Rows from block 5 of the text encoder of a small contrastive image-text model, named by matrix and row number. Rows with one number belong to one neuron. Each number is 500 + 50 x the weight over its row's rms, rounded and kept within 0 to 999. All counts start at 0. Numbers have three digits each.
After each neuron's rows are labels from the 100 texts, of 14848, where the neuron reaches its highest value: "tokens" is the input token at the peak. Only what is clearly more common there than usual is listed. The data: small charts drawn from random numbers. In brackets: how many of the 100, against the usual share in percent.
# fc1: MLP up (text_encoder.blocks.5.mlp.fc1.weight, 1536x256), inputs 208-255
# fc2: MLP down (text_encoder.blocks.5.mlp.fc2.weight, 256x1536, transposed), outputs 208-255

fc1.630:438477512418423475478520557571527517502525499447479540518495525477549590422488485517518546528439440520542561514577475395479504512509581497484480
fc2.630:423508562476461510442500557635490438495447467401429469526504472391520488512515502497458472696493450506574554510463500408456499548509570508443525
tokens: "<end>" (100 vs 14.3)

fc1.469:470481630504460425501580434488472485499502532529580482384500544532489516507581418532608499470464385557516543532483538469514464513472601480530513
fc2.469:467434514591481517503533492471437523430470537470459514469408533402476520562537411584479458575448648544507461560488603438470517524576565505458530
tokens: "theme" (100 vs 4.3)

fc1.713:526479427522563427491410443442459534475516484518485540489431620567468569460425479528574559386526409529402480500589516570434464485417553507525507
fc2.713:477469434510615438568406490500418527446506467511492486511472589515396531489433532554591556465503527431454488400600527578482490589458504505547545
tokens: "lollipop" (100 vs 1)

fc1.575:476551497394443479450526555586489553501473475426535533496499476522537475439514529473487524481485471459556521515531457469490488542524545504465472
fc2.575:520457527569553535509486421450500424503505473574486456450505534479496527579519485509515472530495484589463501485441531500501492488408489504509522
tokens: "grid" (100 vs 1)

fc1.72:506534470465452446566466526578501452596550577497480487557456566542505563473424497527543601383458424465433576492533449436477536516513597442568462
fc2.72:467560464464504473532482521600486442547506645528465491616423537518468500469384469596517581502438474444462541551480498505473573524541614442619515
tokens: "horizontal" (100 vs 1)

fc1.303:490471555460492459509518482507525502502535483526587513424517580589561538477527595389574511376455370545520585409492423437517440542432517489481442
fc2.303:474561515470555424519501493520497504466529522544597520517541473598519522426523553472566561376506376479519537402469527561518463551499489513583531
tokens: "dark" (100 vs 4.3)

fc1.389:479485559463486455526529473506526515497536493527591511427503576592595545472534580429570510357468404534505595397484443449514452552456525495478408
fc2.389:450525488465551433568495534575514514470533537577584504511557485626491473406501577450587559320497392399487518384467525557526480580539513498536516
tokens: "dark" (100 vs 4.3)

fc1.594:506528476471450437576456519570495452589558556508488488547451565543511555469427499530551588398465435468435560470541446426480543510502589433572456
fc2.594:482566466468495470525487520600500445561513640540476490605426536516470490463373466582524576504443484450452544551479490507479570509540614440626505
tokens: "horizontal" (100 vs 1)

fc1.667:493487552475470466515503476522514505509522481520582499432513560580583526479520582413549513382468353571507578397503441397501489545428522505467436
fc2.667:477527515500578466502548441434470491418574475555573497432557474536445567466542469485550517448486422511507534458511543567567440513529402507553536
tokens: "dark" (100 vs 4.3)

fc1.259:475547498390442479453527560583493561503471481421537536494501483525538476440507531468485523480487471458557520518535452471486493537526541499462472
fc2.259:519454528569548536505487421455500422503500476574485459453501532474499528586519485512517471533495483594466502487438535496501493488405493504508520
tokens: "grid" (100 vs 1)

fc1.31:488477552461479458515520482499514519500545491521580503413526585576579523483546577411574528384463375533507579427481441437502455559433529494476424
fc2.31:475534460434579435537489520527544535449521532554595508502565499610527543426460539486574579372472443434519523447502445615514486503527474491591505
tokens: "dark" (100 vs 4.3)

fc1.673:509487561445499467540539486497513513508538476523576500434554592601542534472513566397576512356476387548500580429512462439507472561445512497498437
fc2.673:457590539469525452513521468521510484474481513555598487486521427605463484480511594455558523406526448564524558504439495578504455516499498544560528
tokens: "chart" (100 vs 10.2)

fc1.708:468491482456486403526502546493475542468458539452558529478470569601483496446477521521601525376494424462481505465531501507449480556489595513502503
fc2.708:489523411455533410521449522509454498468450553474472508514463585530425431418408549534547512420511453436445473464567470454470495549504546479518500
tokens: "rising" (100 vs 1.9)

fc1.362:468475618505452443498591446495496499520486547516592520421456545562525493499573467495627505419458373563505568500459523460503472564477596499498488
fc2.362:458487445569517501488490503489472473423386528469457514496427470407471458540509443542473435587524685517492418543484529490491509465551519508488548
tokens: "rising" (100 vs 1.9)

fc1.107:504521477475452436586466523574503463579558557511492491546442558545515552478437495530558585385449431472429569484540450432482544515501607440569462
fc2.107:475556465468497475531483524599498449551508633535469498624423534510474497465380463590527573506447490450464545549480495507482568512535613440625506
tokens: "horizontal" (100 vs 1)

fc1.393:545611476444502477438526491505489473498440361533592532380434490577538477554525415526570498437511424592499572580512449497546412463437576532523553
fc2.393:503399472512489535495493535517534515550537602487440514630500498454481498405494575487491490571475595430510457466468503565480517542461477462484423
tokens: "," (100 vs 13.6)

fc1.669:533523579414497459574556464523549519488481470534634471494557591562485530499436572421553456472463444577463595525521486477486533490451509568563396
fc2.669:606550520446514481536529439456490530534538451502554497457516547564433567517474489464541513408496467579432535598556534511465505483454510550562438
tokens: "rising" (100 vs 1.9)

fc1.384:461484625500459426513568439479467477488482543528568486390500551533487510499567415532615487477482394549514534533482547455515459518479604468526519
fc2.384:465436510590475520499535496474448525428462539459460525472411524399484507560543418579476452578456670532509453556476599443468513516581557512450529
tokens: "theme" (100 vs 4.3)

fc1.637:519464586447459456518531461488518524531546490523602505429526556596561537474550541419577511377477342545495606455497447462496460533443524503495448
fc2.637:452625499471552441482538473484510501452532448535623511472550432562508521438501529450555559436490423543535529472481478584563456471518437512557522
tokens: "chart" (100 vs 10.2)

fc1.235:508535555397498423560572458505555493504503471541627498437545602611552505469476533472643501437488390527470626495519422483513403488461554549546444
fc2.235:607510487495539506491489495467552618505545361517613513424471546546531548557514484489566553405434540604489531595548503509472507491445511575525368
tokens: "rising" (100 vs 1.9)

fc1.105:470556498387446480449522556588488556503476474427529535492502473524536470444513523471489527490488472458561514521533452470487491540536547501463477
fc2.105:516454526573553535511489414443498429502509480577491456444504531482489527580521483508512473526496491591464497483442533509502493485417480506508525
tokens: "grid" (100 vs 1)

fc1.266:509485429515554427492419447448447511485503471516483522486450623568462568455431478505555553388530400515405470503589495557436453486423548497516518
fc2.266:483458434517611444556399491502419530451515463511493480506480585515403526496442534544580552467503525420460490387597525575479491594461497507535544
tokens: "lollipop" (100 vs 1)

fc1.252:484446587497456495507569440472493523536554515500536524401492577582557536502553523418538535342441439536496543428491490434517465580480522479458444
fc2.252:411533554538447567443496448549432456546431540457453449507508432602419514557413516471432539482495479447477484498487434514434530556507551559417549
tokens: "theme" (100 vs 4.3)

fc1.498:470482558463512430587457495569480415525439450486480475582555533496488548416480579461553430461534417510485508396498523440513486560404580470521512
fc2.498:523557487510476549479574478429522590474556612516560515438482493536476450548483507483479596500459576544503494607479456566496512453561422524513443
tokens: "in" (100 vs 3.7)

fc1.382:460509594455505480581530460525506432550514481494524483515595550530486513429492609354524469462491410533488540413486488441525477554444486482490468
fc2.382:499566472497538513499558439408508497489563564515534501476526452522435447455486514434496553456519539547490493546492477558570456461548331497542466
tokens: "chart" (100 vs 10.2)

fc1.488:516551467462434455574477515578512445624548583507475486569449554542508537468420490533535584409488433458419568503542432445488539488516592444573466
fc2.488:479569478469490472530490517598488447569517629529475488608425541522464499468378458590518575493436470455452546552486496496471576522539618441615502
tokens: "horizontal" (100 vs 1)

fc1.354:476468590533414419533537461494470479536454575484535521501426531543493450477543471510599486348521440535474508509472552415482512555482588487489508
fc2.354:462514428551475477483477531496476425446333543463430561535434471410478436494486459556515423557564640504483402541486531466510497460524533487489536
tokens: "<end>" (74 vs 14.3); "rising" (26 vs 1.9)

fc1.617:491473587456478477530538463505515493532546466495565488436543601587525535456522552435581499388470373540497584451510465426515463547434523498473451
fc2.617:521518524519501473460473471469503511520500496515597520472500401608495502524563544461526549418500435524488531424439487580488451500466472559536522
tokens: "chart" (100 vs 10.2)

fc1.264:465532601482455513515568457512451520545523495446520513440427618595497528543491460484508542394420445527504519538521512436457520568504575484457471
fc2.264:449438453505456540484517586528542563485480589470454591583473449460582434384521581489485511587527611440547435450476488535527481499538446487437454
tokens: "in" (100 vs 3.7)

fc1.109:552406470415483408517488479456560466559517556558508535520521548568533497413485547489606494432552412501405545503517380480491411448392535501529464
fc2.109:562560508567538510520435485471472553540538368517530401454521532488468462516533486461460446394479529468483463486503549468469585609508423476524428
tokens: "stacked" (100 vs 1.1)

fc1.248:516486431525553428497415444434462528474519474524487533479443622573465570464425469526572548386513397528405483511584509553441461479403549512517504
fc2.248:481460432513616439564407491501423532446513462516497488507476583512401526490438525553593555472507533424457490398600526578484488587462494509542544
tokens: "lollipop" (100 vs 1)

fc1.609:512519513437466447474499518534496555509527490466611523434475535557584467467532571413544563366458432518536557491488449438487484589469527479487412
fc2.609:556450532581545515498514373418498482488518495530542453464415563566476552575531457581571465430467527526437531514477518566490461521423515511535509
tokens: "in" (100 vs 3.7)

fc1.447:490511605554444555495543465494412495618542499424459510452418584539438575571465429514461548459406479557511482539536547458496540561503552443453525
fc2.447:408577505443497519542565550546511502477517555494506547524491491476581431457447521483508542533474534493581455531471483531580517517553510410517418
tokens: "the" (100 vs 3.7)

fc1.448:480473561523455449546546447418471497497535535519582500398478584555513519498584466493571521335497423569469531487476535433514448527487541447491485
fc2.448:499542476582528521449530510469422452443477481498471516512495454395463463560508411527482446554476580519509419545454536508563496505578526442517531
tokens: "theme" (100 vs 4.3)

fc1.21:522536475455430454567466510577507441626543575515472485567462556549510542475407493523542584415472423469425574495541427444487545492515589452578453
fc2.21:483569473469493463531485518596493450564518625536481487599425540523468501467380454589525579491437472457448549553495496495469577517537614444620500
tokens: "horizontal" (100 vs 1)

fc1.388:490468546463478458501517501508521507498540484523586519405518555606570542474549576440573530371474365516513581406496425448514441544436527497465456
fc2.388:502566487448549442505457497539522512524512452554598513512504490661542515425481533463575564313527374480517534418498474570532472532442485502567520
tokens: "bar" (100 vs 2)

fc1.343:495483570453479449503516464496532494508537491516589491411514558586552536482550548436584510380477354534499586427501442439508433530447517502484458
fc2.343:503597514448545469470491481525521484494502432527595485507554449590500526429495493482532513432526382473536549453492475559557460490469463522559544
tokens: "dark" (100 vs 4.3)

fc1.265:523535552516437533450554461428441505583540483461485549344430567590484498577519434524486597464455479605488489579543502455503462498488530526448515
fc2.265:435615488462470540526572504497526517499533556499515536476492485524547436499420507508494602510458535515546419597486454553522526470537504473498408
tokens: "the" (100 vs 3.7)

fc1.262:503535477474442450576447511562499466600563566504483486548429562534508542474432490512538590408471438474439566480539443442488533508511577433572453
fc2.262:488557470470484470535488522591502453573522637540474500617420534509478488453388462587528573500452490447453542549483488508482570506538608436619492
tokens: "horizontal" (100 vs 1)

fc1.6:467484623508455423504579434477471478493488540525569482393508555536487513503569418522609496475467379555515537534486535458521458521470611469531522
fc2.6:463438511588477515501536495475440523427466536463460519469412528403477510560538411582479455569454670533510455562486604443471514522584562503455533
tokens: "theme" (100 vs 4.3)

fc1.64:473487576451495484531509459526508494510540462496553500442535557561540541461514570387557504396477374547509573423506472408514466551459492503454454
fc2.64:522536510550508467525475485449496478456529502546549509483543421497480493458569556428496502462565490515503490424439547566545445479497395496554551
tokens: "chart" (100 vs 10.2)

fc1.77:472548583500445526514578464494441516558530480427510524415438607590464529540475437475495559419442445529509509564540503452485516555511554489448490
fc2.77:424489469482484537490546580548562563454496592474483596555443479464623427423476569492497546578489598470579449474478472545564502482556463470453419
tokens: "the" (100 vs 3.7)

fc1.584:475497554443478442521537433483529475522568492500560476418541539589523528452531545429556485382511346525500582446518441467516437499481507484487498
fc2.584:476606529501533477451552472460518484496564496493595485479542420493512445432551509453497492484527440531542529468454474515599464494530386482517483
tokens: "scatter" (100 vs 1)

fc1.602:509487425517569427491415448445460522462505484527483538503426622564469563461423486531561554398517423511409474492592512567442459497422540516520520
fc2.602:479464438508612439566407491502413530447507461511495486512474589515402531489435530548590548465509524436458488400600531578484489596458504502542539
tokens: "lollipop" (100 vs 1)

fc1.710:522524487461466415493512540499468508478459412515637547356500487534565488517520472524662547390518427538530554484561441478559390470398570476538531
fc2.710:546510431551515439525458607487498492465447478524498537502517420420505412519494507509525487512534558432501456457493524532588495437559459419564566
tokens: "," (100 vs 13.6)

fc1.499:486511614555441546489539460492408488621544501425453508451412586544438569569466428513458549465411481552513476530539543449496537565509548437455522
fc2.499:411589505442499519545567549542509501476517545493505543517490491475583432455444516484508536528477533495578453533473486528579516517552507407517420
tokens: "the" (100 vs 3.7)

fc1.24:501447554466482452493525481491512507520539486515551513425545545609543549460544581451551506350483357488496578399486449459493434548448526501463484
fc2.24:477545560441424480507578494472563494480407536514553558539582449556617426419584543470518391439602463514526481524411501463529466424498467514493479
tokens: "bars" (100 vs 1.1)

fc1.374:512527556531466415494523490423453488555491505445566498402436575525505434512617433489603481312490438573527490505432525471562423557499562405525473
fc2.374:571565383588534487474471498450450504482510537549483509531424528456401445507403451585482506503476577480409429577512495516508552469527517478568515
tokens: "," (100 vs 13.6)

fc1.613:520479437522563433502405444438463532479513476518489537487429625565463571461436484515572554382520416525402477503586516560439467494412548509526507
fc2.613:479466432512614441568404492499417528447507467511490486513475589514394529489434531553587553473506533430456487400595528579480490586459504506543546
tokens: "lollipop" (100 vs 1)

fc1.291:484458592424482462501548450505522509521550485525565510412545568577572545489572537457582513445471352520508610452471454450488419535428559505476458
fc2.291:472533483512552489487549481499506544457543551510611475480510428575460527495528465538525596457450600404568531467495475647514484488561474521557545
tokens: "dark" (71 vs 4.3); "theme" (29 vs 4.3)

fc1.582:479482571458464453529518466521496501521524495519568501420529570595559522480539562416544517407472355536494582436489445405483484545432533502471464
fc2.582:478542489497573433492524450453458515436540487554578485474547497568447565451514484502557532408479424476509517441510522594544427545519471485575547
tokens: "dark" (100 vs 4.3)

fc1.170:475475591486470430515541454484485481488524515510565495412528550600517516474538534438548505373486348529502574422491484411518436533472529473479497
fc2.170:476641539474538485483487479515498455495482426491581429523583392551515474437519485476482464458586429510543523483477486527551483489515432488548501
tokens: "scatter" (100 vs 1)

fc1.139:485482512446466406550543489477482513510477564480598507461501581654477498481506526512606519313479406473461537469507500502447464566484598523520501
fc2.139:477525448489495488478468532524511423471369538471433493521548503438472407461469545507461431523520549472471449518458448402495503478527497481468509
tokens: "stacked" (100 vs 1.1)

fc1.315:471488597491462464526530450495508480505514510506577492419511579588528498466542537425580504378486370542495559434488493404504462540452516491469487
fc2.315:479631483518546433532459515518511479465481486498583482514560397518450517423497512494500497460544479495510510444480513555528498491527405495584538
tokens: "theme" (100 vs 4.3)

fc1.307:460458583526443428531538452507472490519473558492567509489440555559509473457530492497603499312499415539496509466482533436490502568478570482490493
fc2.307:466523418531489455485481543501480425437341536464438552526447473405468441494471461543530429561558633515480414547495518461536485454535523467518534
tokens: "rising" (100 vs 1.9)

fc1.166:509438543455469473480511486503509536521537500506577518439506545613567524474561582421554528349474368522498593402474446434497443539418522504460441
fc2.166:543486520517520493528420485502552513538497470571561515483507420645520515480512509445545549347555362532472509464471544598450488449420464540521544
tokens: "bar" (100 vs 2)

fc1.486:472507583467493467578498485540522475505527489479559479467524582563530553473472588415550509435457377554498554433536453419510508524446515483481427
fc2.486:555519484546545486446542457405449507470518562526581498439567450563385443502544538449517521432493506541451510505419506605488463506499406535549499
tokens: "chart" (100 vs 10.2)

fc1.712:485526536437497470559493441512499471548500455531543506482471591561542515457488548427590490384509356571470546462522448439502467519408515507471429
fc2.712:488482518510527537488518469486521500463532595549532490531546424524500453463536602409490544470487500494535506466396462622516495529478384515523446
tokens: "dark" (68 vs 4.3); "chart" (32 vs 10.2)

fc1.39:499417544472464484514517489528537544522519507552600547427506549627563526505535563455599524349443383545495574428497478451476455519430542532479447
fc2.39:527532416505528488479418553538469494507421481522461577528416506480470492479407448552511533561481511514432476543536503496494533447492546503520534
tokens: "bar" (100 vs 2)

fc1.391:477403539469501484482516491530541470463553495580516550445546535495581590462496483519591552524479424578508598466556502461520463480417533507502471
fc2.391:470441548548517530487454521549425413502507370474377467524490525332483535519528481496485423682459446533533506450491540422471513567434549472438529
tokens: "<end>" (100 vs 14.3)

fc1.292:434406539497516526495486540548506444436542434526447490480597552440516636462478476520504497568453459555552519475595539415516518503470510481469527
fc2.292:448485561491494536488486534589471365514481415482384463541534479330506528504517480489461432757506434526541548489501516414479509532469531495455532
tokens: "<end>" (100 vs 14.3)

fc1.458:474501601445522479580541445514499468485507464526565459509542592539463628474456554430551469473438416563490545476537508503495520537422531506537453
fc2.458:525530522453488482570568456468530520547475546485549540538488495536439496479500559474582503460519589546466496588469515586498461488455497539568446
tokens: "chart" (100 vs 10.2)

fc1.692:489474557516458456517507466494488501507513509521567512408480587566555496481557547451556501436460363535488558398470487410492484573431548500457477
fc2.692:489548472571571425476501469393412495435500491499560447446544494529357559481526443507517475459487486510513469459509556575565455554520411457585574
tokens: "theme" (68 vs 4.3); "dark" (32 vs 4.3)

fc1.573:508499428512569437496411452443453530454508481510481540501420616562466565461426483529560554391522423515411469490590509575451458500414543519512522
fc2.573:478468438510611443567404488497410528451506469509488484514473590516400528488438532549587543469512526433458482407590535588479488593458505502541544
tokens: "lollipop" (100 vs 1)

fc1.541:483484619459491467513541447500501502503525474503589480434531595587519565471542542427563493392460390563503564461504500449509460556448532500481458
fc2.541:542539444456515448490512515495512521477483590536561558556471462521453504518463566513546535503488505569460545560455507580466497462495526563617466
tokens: "chart" (100 vs 10.2)

fc1.629:463471580472478470538540466481489486506560498506538488430565591523517563471553539414565499459480374554500564442516489413518450531452518491471454
fc2.629:511613458508545471463523476451526522488542508501625480454531456619465485475492504502507586308480504487513482500488484606515481467548387516552496
tokens: "chart" (100 vs 10.2)

fc1.545:531519582416485476586545473514551515484483486503574488514555590550487521497435610423531469458461470587457584553513497463477551485474489570555384
fc2.545:626551505427526483561492441451498532538525448507542490480517564553430559517453510456545503405514474572409511602565523508456528484434492546575419
tokens: "line" (100 vs 1)

fc1.0:439509614499462428543554462529449474507458528509529466474512556566505491467545497469567475401521368527506535471476541417479485577481596476479500
fc2.0:440526456574459539519563524454477505458420567495493598439411498485473431532547432555480492547522662477470438537505528498517487471586499547440558
tokens: "rising" (100 vs 1.9)

fc1.44:512530478470428456571462509575506447620552574508469499568435559539517536465421476532547585410480434462430562486545432445484543489513595450569460
fc2.44:484563482474482480530489518597493456576526624523474490608421540514472501464389451586522573498433486450460543550489495499474577519539616439612499
tokens: "horizontal" (100 vs 1)

fc1.314:504487461501519435462439440449494528507497480523508559444425600592511537473455469528572559361510382562439504540577503529451447485390594509498476
fc2.314:486450443517612430565410483492451549452526462520519489495460579509412536480439502566614570463486542421451489401609537574481486582472499504560539
tokens: "in" (100 vs 3.7)

fc1.358:505485432520564431487413443446469525454500489531485538491431619570462574459421473535570550403516415513419473500600506572447453490416553514515518
fc2.358:479461438508612436563411492503415534448511459515500487509477588512405530487437524548597547465508527433460492399604535574486486594460500502544539
tokens: "lollipop" (100 vs 1)

fc1.671:539472522487436484450569495452454473609554546481497461444581488631468498516572492501470556385491440446459553502437466487446464538496577484489548
fc2.671:491436587454399492521560481535488405583491561473467448562600478556465499460552569450453450458567428437433552473443476437430456536493546498455515
tokens: "bars" (100 vs 1.1)

fc1.759:539400487425479417548509479456556470551525559552526530502535563570518508414500533497623486429548417487418538491515392502500394455411534501531471
fc2.759:564582507530549509519436492490483543535500358513532406455530531502468447526519508454464438379486519477480467492502549465465588609492428482527418
tokens: "stacked" (100 vs 1.1)

fc1.69:485505568446470451514532446486516510506544490516595509421503541595558515470561515452578513370500350547495582458517456452519443517470528484485459
fc2.69:457653515456562484480562465493491461439552457508588458488568434539459508433486465491497527440517427498545542499501466542575474480577404490550515
tokens: "scatter" (100 vs 1)

fc1.344:468517614438502490479569463528506482500505413533557480400551521539531589521523439531581505486420359538540654525522491493527420503430607515519520
fc2.344:510399571554490560483558471491454580456585466473503476428473553473492629608535398554488510560354561556540546560537585432463504537551570535452506
tokens: "<end>" (100 vs 14.3)

fc1.451:492432553454460481495514487521521521520523491517564531442506536609589525494554582436556525369478387501501592401477448437486452544425529517461449
fc2.451:533452472528512493540422474513530528563485463599545558522431428627509535474506510477565556373513455538461483480480530593460492434390491564546547
tokens: "bar" (100 vs 2)